config.yaml
encoder_arch: "convnext"
n_mels: 64
encoder_width: 128
text_encoder_width: 256
text_encoder_norm_position: "sandwich"
text_encoder_mlp_ratio: 2.67
text_encoder_fused_qkv: true
beta2: 0.999
Rows from block 10 of the audio encoder of a small contrastive audio-text model, named by matrix and row number. Rows with one number belong to one neuron. Each number is 128 + 24 x the weight over its row's rms, rounded and kept within 0 to 255. All counts start at 0. Numbers have three digits each. After the name is the row's rms in percent of the matrix's.
After each neuron's rows are labels from the 100 clips, of 14848, where the neuron reaches its highest value: "strongest on" is what is common among them. Only what is clearly more common there than usual is listed. The data: chords played on synthesised instruments. In brackets: how many of the 100.
# fc1: MLP up (encoder.blocks.10.mlp.fc1.weight, 384x128), inputs 0-127
# fc2: MLP down (encoder.blocks.10.mlp.fc2.weight, 128x384, transposed), outputs 0-127

fc1.148 118:098116124127123116162106108149138124120118094129149109147150148111132127117120130139113189126122141103129132151155155102128116095093129117176133135118087095109136141136108097145117128141123178131097116108138188128147110089190123121173118132083137130146112125104135140145136150102126143124132136114115129112087157149127118146162090089130120125112107110129133131121105252153145130132110
fc2.148 132:135100116143119127157102129140120098158139122112137142060120137130123149149103126188122140137141154156083073154143123141120161126103095127097128115117096100123130159137185124149159177160099143149117144073134126127125121143084107149124158156149104130147137133157113148132126117104108077161104082135173100147143151172151135103163097134126137145113133137131131102111102131163152154113151
strongest on: square lead (44); clarinet-like (31)

fc1.244 104:107143142168128116120125116148167121123139103095115074146085103115091084083085109140102178118133134167126103153151163094129138121132137133171149132131107107113138125167125129154100126153132155153151135108162168116166116141170125123176115124095138138151161136127129109148122129108132129125123147103094139084094119155129139142189128115151127137098159096102107171149094155152148148150116
fc2.244 126:112106116113111125115099146132116087140139132089130128108166116130110142103103067168125137140147163177108094135118111118121145080125117104116147118098112114103117176144153136163135161169132144146099168113130142113091171206093133158124120160117127119125136123125122177118117166118124133137110095133131074107129191150136128098128117138136144158107141152144136142137109128181154130146144
strongest on: vibraphone-like (52); root: B (31)

fc1.98 088:104137126088127137097105079199146209092116115101124084118129128114131093158162121127130138110126182077118131148138161109157128110108144120124157114119136123149123130143127109182170114089104125094146130134113138118117148133116128106145120107125073104133123112104104149127119133102149112112125133136121144141143101160135122114115120090128097175136123138122142146106119218138140129123123
fc2.98 076:128116129127112115109120098060134145110098143101121127129115128126143111139129119114127131113128135121114139112122160121102133119122112131135122158113117125133123133135131140144139142141181104123107150123109122142125142129157106208137135145128148127128105114136115128104142108122129101112010114120121132125108152091103134119132125104132117231126115125126123134129167131145097133221154
strongest on: clipping (49); text has "clipped" (49); clarinet-like (25)

fc1.304 107:095144123128137135143129117142112146128131134108127123118171106165106145123111136142051137139155182153119123124133154160158133079148131138147124137125094110140131062134134115172137132135146154129170100152165120124128120147138094106157146125117100082098128133067075076167052117089140117129121136117111125125112111118137146118100117158141138104155128105130120140142086136148149116146113
fc2.304 107:137128144114134120105116134143109111125120141121111114111091122122148165152126129131150088140114118128116153126182128179124052179137125123125120125146110110143125123132122137106059142106123127096126128199136128123194116125143131118149151106127128210120099120123112098120138118232121136094121142106131136146103140144128140130130118123109102109123133118111098115132128137104130102094142
strongest on: the note A (100); square lead (51); instrument: clarinet-like (49)

fc1.31 098:119215142146127114102130175141150116132122149131110052110131125118115161141088146133137098127149123127111087121143106133121140099152124142183130133143072080166157133142095156124139115153078162129124147132130138123134119129108079089117137114087080132126169143134154118136097101110133142103104133134131157107140124116130135118127109132135137129107100064127130111132166130139139141164100
fc2.31 100:137152148116167092091192128132127151133124087123144063148128132168106147130086110109103107134150135145171122101070111099133158159113100089127072121110099100131127118136123164149172108134138129142131159100134110141118132162118170073128079141140142114129105178141127164099109113105118119141125125119114123114122097137129159155126134109105151143095104136160166111119117131143132110110134
strongest on: arpeggio (97); playing: arpeggio up (87); organ-like (34)

fc1.377 091:110107136103149094104146091172149149148114103140148107113149116147113109152109123105159080116133145144148129165154160146128123117119097149143129130119151132041110127152127122133154111099130185117120147122138143149118142138127164127183145092139101100132141094084158130069099125117158087111144132124142154148116101096146107122128076115150130155131117105143130114076132178136132113135107
fc2.377 083:108101138109138130126137105086157123113114135117096124135135123131154144124136111090139154104150172155182135119156101141117097120116130150086132110102192119079128135107075134098117092159142143131134153111127149082127124150128176184122130127142123117132144105087098127131146135108109141091046123082110127135105156098095138102110128096103097102146128160140115143128111128109133119107097
strongest on: clipping (49); text has "clipped" (49); text has "noise" (42); muffled (low-pass) (35)

fc1.277 114:123147140143149129152168125101145033123132116145128112129118125119116110121133112177134160092113156115078125116123154103102130128146135160130105135084149126193135141121124141130105163133104127134139119133104123125129110138139109104153165106105120118140127128136114143134139134112080184124182134137128101123184123125120077079103156138138139035136119136145139136111129151142136112115132
fc2.277 096:127136112096128114122122118169151145110123154157117136128118113094109143119101136116121116133109130099114142136156134123127103105145164114158128121140147151135145132149146126121088098120086140135109117117127139173113121131138146081153128117130104116128119116121130085117125116119133075104160153114137121132143112099083124127091160123139122000154133165126139126127131143126116127024119
strongest on: white noise (58); marimba-like (42)

fc1.250 105:105130144137113137131136081128149114106124132099133133104123134145073114114164149082101136120141112128148097096100134092104137103127102159086121128158136153169131135181082136172118129112148176197127111140121131107107169108133173152133138124116138148148195125134148122122112163103087103148145148124106142124150140146156134126129126103138093089109124146107140134139146124129128149183079
fc2.250 098:111119108084161145106096124128101148117109155169124120158108124118145113113149144131119108114130106104109185126078121095124128132152156112161093135192108182170146136140157144125106119097079148124108117141077077170107127115112132109143102119118138109131125086136131120150118137112133177135138140117104159110126123128134134076161107099133095090132125110115148144118160155117079103100117
strongest on: block (69); clipping (42); text has "clipped" (42); marimba-like (31)

fc1.141 101:093170165072129152109126144145112118127130123075102100132128165165112120160130154141130133117143091076137131118165184111147145152115123122121121141112133148128137162120110174157070144118129132155139096141117121109143131112123120122152091148161121140099142141111192093124147094099157126139130139120141135150143105145143152114114136172170106109064140108088159112122094128147127127134161
fc2.141 107:085156099096132141151124128127151133130146150100176095110122155125148128133135136107120130113142130143155129130138124110126219140110126108130152118105166137110151105129096129139183165093153111162115159100151106147131117136148137143127078153100138133123149141148122120115098137078175130107121128123085120060149109154105131164108126110143099109120093112158109137119092175150117122128086
strongest on: the note G# (95); vibraphone-like (48); marimba-like (43)

fc1.318 090:098116115140104131110115133108111141079129133175133102133133164168138129112155140144124129148136113132126093112121124111092121122126133094125129115165165113091096158127126133130109134111112178120082136146115214068114125109116131117109127143134160121099157150106122127081145115158095144152091123157116132125099128102160114149109123110130142147091132128131157114145130227117096124156138
fc2.318 074:110110130133123137154100161157146143115127119175142165113160123127090118117127138121132141131130121132122116161142128131100119122148146137151164138148097127155120127132136141131137109125112152120132122138124177119121110119109124130162140120122097106132135112142123133135123162133119191132255126134135143120175140133148180112093133179128143053113144140152140146131106177112135146095099
strongest on: the note G# (76); marimba-like (36); vibraphone-like (31)

fc1.153 133:100153119120127098115134131110147150118149109115098136173126131116124152146081137142107128110128101108116148103099140077104110107106150113129078146154136166164114122165135135121125127109111163149166077194132141114144176086138149095123129109095110135107175157059130103159113146129122144169115116121095141163148157138134113126125135151126131136137135099086162146158093151109135127158147
fc2.153 129:142161112162129152111127126125124145131154128111148143112163120116120058124156135123109096152103098111093134131092145093096137107124128090158088128152109126132157124101143112131124161145115113100069117143131110161087182159136081130098133145093133125121155138162130151133097112128110135157175113138116136139100112106151131108171123132139099127111115114142176091140132133154123122208155
strongest on: vibraphone-like (45); marimba-like (37)

fc1.266 103:128121117104140132122150099176116094148132090111125104125191134118106159132100124121148073097107100102150120143143165176126143125128118137170117119121156160096119123133104143078149140087125214126126146144126140132106139136132156144173152112143111130122147095105170137111120151145146085092131150133116163131159140089127108095131103119135128137179109129116139110114130188135129115132106
fc2.266 109:120091134126106120115140102139188135114101088106114151108134109144131149126137145118145158128120141172150168134141102170116102161097125100102133116096170140086116132105091121102138103138122138154129176136130120078129158136106132138093107114134098119119140087101063138125121151115125127072067143099094122141105162112126129117102096080091110124170105120147100133151118115123134109133109
strongest on: clipping (40); text has "clipped" (40); thin (high-pass) (39); text has "noise" (38)

fc1.329 073:099162165136136105049152132145181105120137125117091075127128141117099066124130126116087172126116132146136109094156163141120123149121131121146126129129130135139143138146120133098087117118148157155146125135110152094120128107129103104150122139102097141102153148097139146087098140159131117091116125167113141095131178148147131117151115147122111112145129105073156090110109169165137117166147
fc2.329 063:101129117115137147150091124094074097133153141116134110137107155106115134098149120124130128131056120149111114130116107176108162159153128118132142121107121165151127132131103133154111159114110125155119153189112155154120187136122125117134094138107109140107157116159124118115116163191137093125087099111126091082115172125116113089119096123166104129140102112120094115132095118136132102178121
strongest on: vibraphone-like (44); square lead (37)

fc1.114 122:144128119095107121126098114127129131138113129084133113126142135116113100123136097119143125138129156129140126120161121132131121116098105109069132108153098194163120100135106128094146117135132108137124125116127160132106115147137131136102148123124144119107134139139103125124090113123147139126151121127136139164126115076139110134110066143115120136136141171135188084130165255102154125132132
fc2.114 098:155166125143148126112164119053111136130142119123117113127100135122153163136114114146129112137123121121153106172101100130132122143127122126102095129161118145119128115141177133113124140126140149149138133125153038146133135118103068138089123132151127141137142198158122123148126102140136142131061117115128167139122118160111115162140102107128139153131121116085194107130162143129115107167166
strongest on: white noise (73); thin (high-pass) (50); instrument: harpsichord-like (36)

fc1.210 108:101142160117145090064137099145131140124132101092146097140074165127124121118103117152090132150150145186141117108157167108148126156113143112142166140105101153138138161145129126133135140163137151135138114143151139097159156174159125124165113135148118165130129133086102090144137121099149134136124145116105121114088095157144127134164135136132110141092125105113143201135082134173151149134146
fc2.210 129:110112122107081146106116131116151121131108108114118131091173093173139132081094091151144139151165173214116130138127134104101127092117135114137146133104112120125127149132126108143118146129143133128139142136127109136099150170124154150109098130122107104113128134101102200105138198098157161124128125138095121114158194127136149128138106121126141141133156146148129172151114126126145090150122
strongest on: square lead (50); clarinet-like (43)

fc1.21 103:101125140088111129122115132146130112088119132146131109136147106128111127093111129101128086144148141170116123122095124127148109092091101091087138110132130109155122118143147142152119126105104119107126109188113122086117165141126118092099172106118117205094185155129139112098086122162103119131139099150129131166118158091146115117170156157112088096158127125115169117114111135115104142149161
fc2.21 111:100156136128116115128146139128127109103164127121134127113052160126140158162098141136159111124152129158157123128133135176136124186141111094144150126101137136128126106124086139128139151111164120155132165131156129108196123153150150127132156163123124169115121145145087105113108082180099113078177158095126131090142129156104125155130141110138121086123088147126105105121107143121126100121099
strongest on: the note A (99); marimba-like (57); vibraphone-like (43)

fc1.353 088:096155152151148123104110118147132100157114106114098084145077189141100124087109105123105094104144132188139106124087129135127149148126117114137109124134106128121147089165093138092131118143135156128143118128143159119106138128161102131156112173131113185147191142139190118119093182091117124136126112089123155121152143133117140120135102140175126132116143141150128161152117143130110138146107
fc2.353 083:113109142111108143115088148146132127118114101118165121120198104140125153109136105139124137143152116130130127110105098171088139123103161132127161132110128095115120144136150128145131108140135128104161153142101123136114130157089155111129094088163117123136149130084135145135108178149152111165090104144133102106136146175170160143106107148117143179091147135187100182097099096148144166110132
strongest on: square lead (43); vibraphone-like (34)

fc1.60 081:098117114072127096138112113155068131120100131103115085109179152140124140110087126134097131114188140118139111132148138134124134089138122113110135111123101089147163088139099124166089125123099125123165146123130180109166152157101138125116096132113150147113209117136132093153135094128146144131126101121107112145110112135139111116143117112112110137115151131165149120144105153099136112153066
fc2.60 079:151142125125159105157168101109064119119107112120130103108085150119143147152094145157106091107143124122127099146139168122164111135128130124119117126145110116155111100131125137106116161111170150138127114109168129105172085112130098164146147122151134140136065131142153089094115078133090092139091153095153137139121117112095127106152144119136088112115163119136134104101164171110137125090092
strongest on: the note A (99); root: D (41); clarinet-like (37)

fc1.336 076:106125150140141139133129081149131139129098140143184082131152130149107102123109128130089142116163134152154109121111150124133132096123130143151130133099155117101150132136100139091118142146116144138053181133109183107106140177140127116170148125151156109133131123128105162138109166130133097161099151130125145131116131188098100122133101125124114108167167101099140110158101183103149123146084
fc2.336 077:113145143123121174139110119123173135110138097107159121108148133136136154133164161109124136108150154135115187126142151119072140168118122141080137139117115100140117145078103132105167106133172125118149161123132123129140142146094129185111126140138088125132187113131102093126122133108132073108126117078094133143122111136163139126109075136114128106172126116175133130132079131129119134170095
strongest on: clipping (32); text has "clipped" (32); white noise (30)

fc1.23 096:134181150102100169067157131146142129155129107103149112115128107124143109120102145116132111138181106130129122123108184115155124070166112137085146132147128117120112079160098127140128114119123149183073116144133151081119152147118114119105116155116082141095142147103125088125118132112121103119102140130136131133125130112135169128121159137133090125153142067138132092148116143127156101165093
fc2.23 099:182074135138157117145171109105132121163125132125138138120122140130125131162127123155101121110144109144166044128085108125132152127115135113089094100148155141110156130139132158141153206134130127182104140098118163096130123123151102134128114111149132119140133118156090136178114123117113106136134102119151132138142139098066118119151152135122135144106104129132104118112122095168187139151118
strongest on: mains hum (100)

fc1.149 109:115126142138123157122124136164126057107103132094132119121128136152092118109136126106131108113118120134157100122114102138156095124131148148116138120142165131088158111159119166125123167154159145140119124170144115114087118124077027121141148132116077126107175104124141117158114123133132085132103125118133171115146149098196163111134124127133088102147128124123143138134156128147101137161129
fc2.149 104:116159130142054178111106087121103110112157089130117168119154141128161093116173111133137128113157129129083117125123196132114135111172104115130125140155119176140117140136114159141136154164113097127105153108096116142136121161131078148131173151123081133120142110144119152138129113111136068133116128125123145103120124142156130120129071141131091143118124106141132112129170158112124131181119
strongest on: arpeggio (100); playing: arpeggio down (98); the note B (65)

fc1.257 096:114133181116142112133106093159147114084107078095152110127162108111122103091098154109100121095153163136139131141149140114139127090086130128128100120118089093099122151167114120173130136105115152110135131124119138109116140111135156115156154137156098103155131120048114163187093154123142110102136104131163126120135143153120112114136106112114123134158099121146136167105128165177137092144143
fc2.257 100:122128141122097129144110162144096132125158148111133131113124142095134151118127146121103145131109200121127140108172140150122137132127106155124117145119128105109120173121155105123137112164187130094124127091117152113118126129132143216131189154179114120133119127108116081106117090091101112145071122088163125147095119127149143134101113150116138150139148153141103085103145116126135158110167
strongest on: square lead (35); clarinet-like (33)

fc1.328 106:120146148136157110117144082147130061128108100136109127122154095174084123099130151102116108068101149138142118116166151121130139154136092149109160122124134176116100132150110136128141158101127148137119146164120121079113175129148125138183135118171108098169184111107124127171101136128110090141123129139110131139127104141147163108144108089143129098173122142148131135113150117131140106153091
fc2.328 094:123121124084171086127116140196101174112108128145135131157126117092100107127151147101125117131108142100103175149094111126132116125105100121174121136137136177136165147134127140135119055130118120118137119128159113119117130139107168132144124118138186115132101087104132095113109120116103158126062157103118123138119110120135143055111110104123097106130141114128164099116123159129117129103106
strongest on: white noise (58); thin (high-pass) (51); pink noise (33)

fc1.135 083:097146158108116124099096148108080105137124152148106077088155126161090092109151180111119144101155162129139112105140174102126144131155117112137134118119089136134113132153106098118130129092100162145115145091131139101155151132140122140140126109155161167129125157126154112091148119064122140116121102100090135177138119161135138118153151140175113124145103115166130159096096142131084132121099
fc2.135 072:134149122134140106145147131124115155143134159117077173151128119115159112131150109121120154134138151125163114123099132062143090064133115147131107127142140151127138163105085143129099151157105135137072115100111125107113155119177095127107122116117174110133165142123082131142167111116109143124050122122127160148099129118095105122161117122127110126138120121077118126133098107135122141188105
strongest on: the note A (100); root: A (37); text has "piano" (35); root: D (30)

fc1.330 083:128119136098124101106115121132171152140121146101128098119156136096124104120149109114140124119113170162141115100178136149128117102120112089097151123129104178143112111150132108082100109118134114131161119098128153126126125135116148134107160104103153118131121126121091123117105103119125127133157096102123105121107099107133102155086078143081138155159154172147183112113146232121139109140114
fc2.330 068:122146157133142136107129144083141164131161109140106121121093130156138166122116104165143149140150135169179104145125121133118139178115104148092104134134118140128108131138138131116137151137163160166113152113158085143126127129103102172102107143126109130118150164140095158150145128126145164097005121127121152109126119150114126155122087119109132149137092118109129137125138128116117121185147
strongest on: the note F# (81); harpsichord-like (50); text has "noise" (42)

fc1.288 071:140149162141124160097137083122121106081126121044140112113140138131158134138120137131140138156150126140172110117124121090114155136131130107083098122168150147171106137189096119150111174140139164138098119149155174107102124128099135160112117136107124097113162150154129128122091118111092099134092124100103155122133153126143144119122138110129122106119117100121134113130164169126135125182075
fc2.288 069:149116125123107133112116139100131156105117131131130144119133129111115128119136128153119129132113136108113164126118138097116136128162177124139102141183110122148184143104152119126125141129092163117096137131076128111098144130120078125152116118131095107130126143099138133127121118119123161134255128109109140125128117096130130131120147139124131132120111136124142137112152121120116139131156
strongest on: mains hum (74)

fc1.161 099:102129137119145108141136133137129149106130154134153117119164113140111105130133110138190180125087110083142128123085127137143139108116137127124158132118124124140139099120093166064106166152132146123072129151126144141147104129180125140132118148114137128106152132137168074115119099101142112135142132110168128122108171122159114143145095169111099119169173129063135136111104178135112158140091
fc2.161 097:140142111122115123164139148094100134136117136125080134116088117158145118133107124124168130124130143182119142126129133100133121098142125146090153122140116119125139134105137122116080124105138142083115074113126153105139067077118118143140178123096136113139124131084096191112164134114129113134117143116164116131090148131150148141190132127145131101154165140060146144131129124081133093087130
strongest on: square lead (41)

fc1.12 131:143122141119168146127162119123128023112124120141132126147120138129126133132147134173136127092120131130100129120105164121116151116131164187125128136115146123159160121125142145125127149147149127136146114117104122134148105132128084140157128129126134139145141103136121128150147142126060146145167137130132113139147130144115072093111125126137068020153141144112153129119136151105158136107092
fc2.12 121:117155129109129127125111136217123135097126112149129143119122127104114130124125138120115133134123121107092137116115157141119125114141138129143142142136132149135130141143155137132122109125131135120110131138125124166118126135116146106144118128124105116126139121115129100130127118130119041119198143134130145121142121131123130136113109150140153000143134157119161147133125143130114147013127
strongest on: block (74); pink noise (35); white noise (31)

fc1.282 109:096161110168116133158103125126152099151118096108139089132119122127087117117127121120083174131109127128121090120110154089122155096121099110145119128121109115151107147159102128130081117148095155128147140139124152118151113099158123076141117136091099155133144158118117142160119159097127158116145129075094134095111128150116115131152085135155115128147111112136155158184098217147126143135124
fc2.282 120:131116135158139136127120114112163103159123126114109139080133098170120141138116120169141127161152095162107079157139103155095087128109126085128138106115108115134121137158158152149107182159108140168089150089134137144128143163092108116125155144117112162129147114162096181155143134136124097123098091141172069149158174161138145129149106121128120151108127138130108099136108110155160134136139
strongest on: vibraphone-like (56); square lead (30)

fc1.349 099:112128133131147117140113103146116072120139127144100104147096119120104131118112100144162109139143166157153126103128153092120131131077150140137105128125156109071154075141101168135116141129167158139145143131147184098131134136122090166157127130103140143114171133155161107131115144113129115122086141108117149138167146152140131111148117144164139120089122156116153113109127232130119155133138
fc2.349 089:120092131104147118124133102112076184107096124120132136156174145142157166113126074114126147133162134136166098123120121128102164090117122170076132123136130130107113117109110148109147154144155150102138133110140145089121103159099111194119124151138141126127151117111144144134144126112141066145113134133105156098118116153133141084064093128137105081097138155123117167117108105116135147137105
strongest on: arpeggio (98); the note A# (70); square lead (59)

fc1.92 107:112171133149097098113101160128157122088133112089116076129096105130099102125091118131111131128124136124119126096105141117129141133095111108116115119142094076111147119185083104199133135097108124124134085125122132129129133137154114128100126111112072151126131138170149113151103065114106151132125102150130131141123100125178136124162130171122107146152122096158150125130171162104158154143133
fc2.92 128:117178130131141165118131165120155138122202111118159118130119153126115131089135123110144149137093121134111127099151123136098169157123111124128165124120127090112127143097102089107161128132196126092129118141130114160092179163126147135113127171099123127093147165108145148106114148117166154131130117155122122109123126140168162155096127138135132147149098150161147095157099128139138124203130
strongest on: arpeggio (90); vibraphone-like (29)

fc1.17 093:079139123084115112140106119162146170127123096115092066121120167141133109106128160110113164115110115126113101172144140116139137096085120114155128118113128126157120158144113095153145110164109160139142109122138222113103117080155122094143132159085130139141112145126115152101116156107145156121124137155094109118112150142111138146133098127101093137126119124106137124119115189153099161135126
fc2.17 077:120111134137106136177104123141146076143132091110121158072115134141118128131129151160127131134140157163061095135141097136113133128114106129107151125104115124110131145145173134164125153130129146174131126109111112138135109109090096142111132116164103126138125129153111145127129151117117112157049100130167086140129179145157155108177091127143115198131147111146085139102121124137146148133149
strongest on: vibraphone-like (66); square lead (28)

fc1.194 095:095151146133147111130121133113108114120128161105141100107127119121086112147116126127141131114123140112147119054141153124122129141107113129144136114098137167093098126141055117124137155100103132153120113202124172113123178128136139170146162097134132118095123172144108108176099169115127092138091138187139164128117115131146138111103131147118120103164129098106139105148166141127127088141102
fc2.194 083:081124094116114171129093096177124181110152162097126120131113126120164102137171128110159120124117117146116124145144074125195124133140144112101136138142154125095152127129127139130104102107077137159109122133153124110144124137137129209115155145083122147127149115130110131152106124145126104114077101110125114106102150110124112114130118116136136079125124122112084106140122075131089090105150
strongest on: white noise (98); thin (high-pass) (89)

fc1.372 082:081140153124135135149137112169122130123132107122123067136126149155113124084119118097131170130083084128146112140113138126140129106091138128158099122113122090099142143152107133139128091119122163117146120123141229116133123107149112128181141141082147131148186137152152141088107162086154118101118125121148157107139133124111145154166115116175105141119117122109117120143119149166098148146127
fc2.372 072:138118160122133150146113134144142073149146113118105151127133151163142143091107102141117164140123154183100117120111106141095160132102123173079120126092152117110121143108162135127107133132161141138107118124135162101100119117094132156118112139133083109119147128102131167155152161098158073135058108101128091088094171164149157100128101143121131161141120137118116147103122110120167145128156
strongest on: vibraphone-like (48); square lead (32)

fc1.189 105:104156116094123110079122101137113123118124111097159118113107206161110165125115124125123146125188140177145129119121197147130132139119125128153142133111122134108132151139134091111164134154133145150139080136147141072099114153175133104159123136158122171143099132106117074126097131137139106133119138163106117144098120143154163143153129134134100127086133144150141150095071116140129125122152
fc2.189 123:143111140096107141112138127118147133133097107125105130100133092164156129136112098146162127163191156176127149134118127116092101117109141152141140135130103107158129123131119126121085144089139134126154105172129107108166085112115136122134096076129103131141119124103109175109171188151175153104169146142089119122149167137129148135150116118116138112136160134112130199118114141101137090098112
strongest on: square lead (47); clarinet-like (38)

fc1.46 100:095115167140144136127159123141176112096127123100141116113121135109113070112136124110132128089148152133119108128121124116135128098134129177106138136144086153189137134166138139133125099142131137166121192144132130141091132119138103095162148145138117123135132132139126137127131107110063138128145129097114149097143142093144071102141086124163103045156112159111172131139132161148137138113096
fc2.46 100:158133147105104164123122077178119089129110119130121153111130117118149085123137148125107116110160107106070141131086139107134112095168127128113111131154120165123159131129134123137104118129059141133103116121125113157108104117106076079126133119110079097126137097138140131128145140091128102141132139102146139148136095141136117072155105138131146053136154105124143128123153173128130131081088
strongest on: block (90); plucked string-like (32)

fc1.176 099:132146158081115107089131142120127100128135139094140119083149121131070171092085127120166137111136146162155117121159124132131117133152116118121163123093079146182127163163102125118169145143105141165093120120119120133085090127159074098112177163112106139135151120109113102131129102129139116131107149157111102120182126101154102101156121174124133151129155127156120115122137114138149113142105
fc2.176 095:127151135164153146113139140118155080158186101128123115123103115106123126140112116132138118124135138131115094122105162122121132137130088124126093097099127137116135159109142130133133184120097132164118135122129102136129145132119133119104125126103110121154131174158133132135136120140153171122190090145140148156087114127123072076131112132114134087166128118100188088130112213171135107151112
strongest on: block (81); text has "thin" (40); organ-like (35)

fc1.245 118:117110137087104149113112136131131103099125117137151111127122178143122180089140137101144131141083131126108122106093134103129123083087103113104111117111142114119114150182138120098128108134123132127138139135125121098152180087102117080105119139158117177120129140138092127146144095147100108169138101137140122187120119099131128107127147146164107098186142102177150146065125134127123152153156
fc2.245 132:118142160131139121133131129108136099124156132112124133091084151095132128180126086132171145134150116078137090146140158182119122141113115178116154123129127124123131105132103131128101150143139121133123138156160134128189086123146128105131132090114135187126134129157126099141164127209149100074144132142120150108145110164104113151131136119117101101091089151110114160099098113122110153120102
strongest on: vibraphone-like (51); marimba-like (49)

fc1.286 103:093131161159130148146116080119125100133099185131156119098122144166110117111150156118110125117134155120129121108117126112114140093154119161163127136087186167118146139156109120151070110128128116176138082166106186039144156104126135099150086104124130138148156136146119155152085129121121114144137124098107107146143135148108152105123133103105110111135136129114146113122149121111125115154125
fc2.286 109:105145128123148127116092164116127148117125158113136111168149113126111124087146136133124126110116164093084201132171125109115117106113148156123139124093132119137137141072119107093085097116100123102142091133126107138105114107110130103111106134128161128125170132095174098118137130120169054141119113111097105139103090138166084139108144113130124116152151138135185125128108153117095134142167
strongest on: white noise (57); horn-like (35)

fc1.15 102:076143134151127147126129118142156094146132150103120095116125137123098070103153119152134156117123155128112096117122143117098152091167139124135133150131124137196140120154108133137100145140142160179118151138144132124120109130129117098145141136119113143125133138138120143131130150086089140111167148099102135100144130142126104088147120111135097028121100131135175148173107179174125153107111
fc2.15 104:160122147141147130109139120153161095144128125135095121104110104149109112107126141151142119132126094132126101138108111131129104121155134121110110124137128144131161120138162118132084119130075159128095105132141133166111122115101108055123120140094090138109123126170139149142172116110147107111152111144136113143145117126126120137126117122135154022126116133110137108155130119110137123013114
strongest on: block (65); organ-like (39)

fc1.106 075:133150120151128137132119097118147114115136150109112116118141165156113075081138124160114115111099127177132084114153152143104127117147128160120170117154152156114081116147096152130151077108108186155099148130127187093147128162106115112125165093107135083142133153158133082146121090117122134120083104108114139111135094094164128120124169129148153125111108132131140130114151178146133130150128
fc2.106 074:112106114121122116154096132124130159117114133123134144112126133121116156122126110120137166144107135165139133141154137154103137142132161118131155141127108112131113158138129127155134120134107134135121150129106139105114131143121122128151143141125111118117120124096089160123120145129121154129255121117132103107149181115124137104116141134128130133133121141133122141130114158122136136117130
strongest on: mains hum (84)

fc1.200 102:103126145148104108133159072129147119106131113096124133086115141149064122118172162099089122121134137155132109110136145104124136137111101143077119120136149142130130132176105104179123119131132165194118124149120139102120164114135153135161146124145146119146191131139139134118099150099073093129126128128109130141147126144158168129138155106152142079125134195125120144129133123146128141182115
fc2.200 080:115124110081176093108087160142094184106102128154125126150097121122113133119128137146131119125113131125108188139102112106118130142124142120171098138177096167172161147135163146132109111107086152095114107132076103132111124124084149104142118132124163116131106078124116132131120124116116169124190133122117142118113128136153147063140117110120118144141127132104184129123135140108095107100129
strongest on: white noise (81); clipping (25); text has "clipped" (25)

fc1.35 112:099136130113120116147117111142179123137118162109124097092172162173096139101108092122118079136169153147156112131092139108114143114150150104097133126129130134135127119133077120135115130081123137138107118097132147154156177191147127122137162138147145158156152119119165099119110103048117107121129138111109147149115059120162125116140144141121116116132146127135121135119146139101141153153077
fc2.35 129:133138115134118109171129170075095122152159129131099102154066122125140123140121170135136139090120121131117122057085134110148093156178109113123129116136111122143142134142111135133159140108131113070149123103098117172141155083152101125126140107147132080127128149125073106120131136106137156123094102132158116152111152139137093115112125137124135132178113104096148083115109115153128098174120
strongest on: the note A (99); the note D (60); root: D (57); instrument: string section-like (25)

fc1.139 082:110145156090127172111133077150162187116120134106145082098100105161065105139116122134120144124144130138129133134096157113130141101118123133094153129122133115074136123183096155199142137099147127113148133148138155108101134131089136134140124120139082138140201107121113130134088132130113088135128132133129131132114120129133125129129123126158134171142111111134159094100109188148150133156121
fc2.139 069:132133133107150090103139163079150140126111163104126147148137121130139117132132112108126116107164136129133147098098140074132122087081096144112097130110186106102160139100104140114106110123188115090139113126139169130133119128154133200096131125116184107132140114106161133114137130120165099134077114116108147128088098107098120119107125130138115157145151135101135140122143106147125093190136
strongest on: clipping (41); text has "clipped" (41); vibraphone-like (36)

fc1.177 093:085149147154107165144142130161123109118113176100139102136119148117129069085125133138101121135194144108160128113108168098141148083128127112107130137130163134121109103158120151177065099117127125177122129153148124121109125125131153089125093138120130110140158134143117148163113115082135106175139136114133141137113167120103116114138157159138126111159163155080167096140139139139117147162134
fc2.177 084:123118195170164085101123137121164115140131162114162121153139112158099119100126151118109107111137113131117153107077187112119097145110083120128062123105135121119099139116130122137091121150144115100147101134145092146098124137124162140100098111151140098112130129138159147116111138113129160179128113117172119187119087116130140143153111122094129103110148101154154090111144143153135146122159
strongest on: the note F# (100); marimba-like (51); vibraphone-like (49)

fc1.105 102:111125143089138138121136082155193164144107156102160101132102132155121118161089114136115111100138148203149149111152179130125140127127139132124141125119138129086111110157114171131132128122137129096105116141142143112152142122104149132171132104167106130113177106114088112120113139148117086139140123116121142175108150127122107104119137146149134154116096117128144063095059158119133144145102
fc2.105 102:134139131102127134106145133109174138115116111089104129138157098115129113152156100082131164121180148130140150088126146085096128079104115145106129140122144078102144153095100134142138087150163126083112147124135112136125134136143121184102120113101128102159136130093131157099176135118167127091080127143083149144114101094110110129095129152111132145141109110109155178128160125154129115168124
strongest on: clipping (64); text has "clipped" (64)